A small image-text matching model, trained from scratch: 48-pixel images, trained on made-up waving flags.
Rows from block 6 of the fusion encoder of a small image-text matching model, named by matrix and row number. Rows with one number belong to one neuron. Each number is 500 + 50 x the weight over its row's rms, rounded and kept within 0 to 999. All counts start at 0. Numbers have three digits each. After the name is the row's rms in percent of the matrix's.
After each neuron's rows are labels from the 100 texts, of 14848, where the neuron reaches its highest value: "fires on" is the input token at the peak. Only what is clearly more common there than usual is listed. The data: made-up waving flags.
# fc1: MLP up (fusion_encoder.blocks.6.mlp.fc1.weight, 512x128), inputs 64-127
# fc2: MLP down (fusion_encoder.blocks.6.mlp.fc2.weight, 128x512, transposed), outputs 64-127

fc1.127 152:584515586467613585461432586484542509450523472545458509437420545544499464574543474512658561570527532510561473459421411509528476498437502477468442460505501562533592496421473461516450480532479484
fc2.127 088:517487558538559486535470495482576483487474496497487594529499477584452496546504506546438473570549397489465444505540572504437471486421441506530538510505471556406499483438466559462537506485567576
fires on: "bands"; "three"; "yellow"; "blue"

fc1.61 083:454398580516459451528510563455472526426518491608529507496492486484487457538428582469471515500508425561489574499482512492508422535454518453581545593530546497452537480515461605549483521470548461
fc2.61 098:544549403484557547446489484483573482564501493390497460501499532546511539493540419488469485501526562443485398486534512520480588497560473482447479402548407540604404544493551449485542501579479495
fires on: "square"; "bands"; "three"; "plain"

fc1.417 095:426495458502587465494476518443460528448402535479532526518421599481501403504563492462424529523550502449518526466506583505498496569422567479457490557593450547535532553442443531497630411480532471
fc2.417 110:579494500503469557509534478583566498516555450502442456514580434546483558489439488508571457503443509540501526537492467535501490449530379518519517454417483472461468438562564452533357571497483533
fires on: "square"; "corner"

fc1.15 068:463535473443400580469506492490484438577534534524451423504495516511573460553417517500539522536441499486422466472523483629478509489417571522599518528469564413434436482624565467523556484557568414
fc2.15 078:551507518539586459518523514521494557411415442491521527519517471538450478435561478490449443514585491520582478536459506404498474554624443454468475429575442589585528520393434555484419566448457601
fires on: "bands"; "purple"; "teal"; "blue"

fc1.14 178:546435547385534454466557434510462498482524558485527522507469420485502475597463543517627490454514448500464538561531520534420501507415467420533404443451577482475605509462551407511466455525395520
fc2.14 168:451607635491474581579440524436478450522539545609449525470493486515515511473598519503468518528470475484466429456561446438467520519530457466520555485416407502524536428487547568553490481516591532
fires on: "bands"; "three"; "yellow"; "blue"

fc1.51 074:460514575604471484536562541485538584473498433532475546501546485516420480511520489533602478484357511500512545530413506445516508432537464410459502455531536541530504510411457475469441539506535503
fc2.51 095:557462432378509508445428503552478427555528551445498494490410506443596449521472502475328553478630499476484465487559510565483509549470532496512505521469471467532464470602548512565508432509452495
fires on: "bands"; "three"; "black"; "with"

fc1.431 061:494429466423452504493594472564516420619575500506515459616506572550455532531416561490469617615488482560512455559568496481535467547484395511482415487453525577522537487455521479547506453488443412
fc2.431 069:511544492628545517496418527419544581402486475492492471391500469499499482458533441463513418427512492422479512433482531518465542512534543435543560522570466387520462527558476506410504553543535561
fires on: "green"; "brown"; "black"; "orange"

fc1.3 085:550557541459437504427419526498550487539526458563537501547474549487548483535535529490458515542411428448511508450475541574530459559407438497539506587535499528506610448469549582565622514471505477
fc2.3 102:509482404564604540575600542510451531507446532455517445482516471574452469478480456498497482474584553551527472540518481451462540479556511474477527404549444506494416594493451431458376535548525468
fires on: "green"; "orange"; "border"

fc1.42 094:578523496381490471430604523527509505549467456579594560569485536505520438492447482488418473476511529515517541445607499443426525571510572514431484530492511513484404501446484549500477466563552570
fc2.42 106:431475434577501450478401491420495543463555471468503357485531519478423566513559451497477454535553487515511508562450489578553508516530492410579481466544520422508575536500566496469569486441482437
fires on: "green"; "yellow"

fc1.503 075:506493547500563477560508514498481616549464518499567482474517439589569443529518419507562517498561566567527510439469520470607506516510473496421435509394520539591457515515428468562521471451464450
fc2.503 089:501515461434454509394532483542497429451514447502406539517508518414483534464536567467392484507492460442487507562522472545393444491554499474554582471597468473422523480513589526472472516528529563
fires on: "green"; "black"; "three"

fc1.384 083:518508558482488435494527516576552488468412508522501489478433514397495579481584507579561490501537468500493523553376549460541489603536413552487410533526502493495510432481522576526431539497476580
fc2.384 100:415485448576512539536475539386430526530542464470492487453559486540518420496447510476448502534495479481509525507616418543471487407473573460521568501494524481490497610521467439442544399494500422
fires on: "white"

fc1.107 073:428557529554431508555492546441443479601519406515451568506482525474440517620604449492424587542512458417541490524450388497418485473534507410565478425498419461562463509419464517445435478516499546
fc2.107 090:563447472463590465501509502526543496461504564452534451427537527548508541399430499504601418460488525570445497528559630478589539494442476580434487576533573499420547474550534461581573491519492425
fires on: "white"

fc1.186 081:448477518477565533447601482525473515520511452440533516438513444511526477509579423539477506588482493477525526497478456468559488438439472455416603543550610483517509535448393478495525481382564530
fc2.186 095:535495464508497464547365503434543545479500497492485479515503546485451542487445581493474467440567514483478431538557565558433507517605528521533422475491419486479444445561598543485500482582431479
fires on: "green"; "a"; "teal"; "yellow"

fc1.394 060:536544599567419515475604529532502531630496385571599451589513520523504462536470476425450494569483504528521534381475505469451505535480449442499416438567477449425549469532490455520576548473477477
fc2.394 075:467455384433519469488401487448538515426523555398401568402486543480480540461529501535496498450566514465440445572522555511516487497522564539498533584479549520609432514484494530438455466535515513
fires on: "flag"; "green"

fc1.373 070:474527466512544511487452470470455454470527580408434604499497510517481462535530348578525444537514570500481467534500447461486535455488610549500507532473534567568501432492511648502447435524490431
fc2.373 073:525492568495459522515578538539527537499440426552564402494498434477549523457443627437490542486497408539558516478490534560526447555546382434484509487502446443429499569528509388512502567477473564
fires on: "green"; "band"; "a"; "teal"

fc1.327 069:530505488562538501464512509437452540525538460517423480511553425433506489449491485492537565427494575557525495462545571496455457478502464468511452469485561449417520490628453462470510482473555437
fc2.327 084:484509480477424523521497505547578479492460534474599546480468550563508515554510547497446467521501456423451464478486446476543578570530589526467557514521457500587448477403532558524512532525452554
fires on: "flag"; "square"; "corner"; "three"

fc1.406 094:477471470470490459448561584531529479446512542489423507496522556571462507509455520547583578581467519416395471508510489517499551457445485515446538582520527491573471551491424484562463504540494496
fc2.406 121:543520456589539569514476427454482570515562460501604514508475446469487459519503523503438425429490493562599519471517468481446495542553507469558468452514465496450537527501520508405509500479483503
fires on: "green"; "<end>"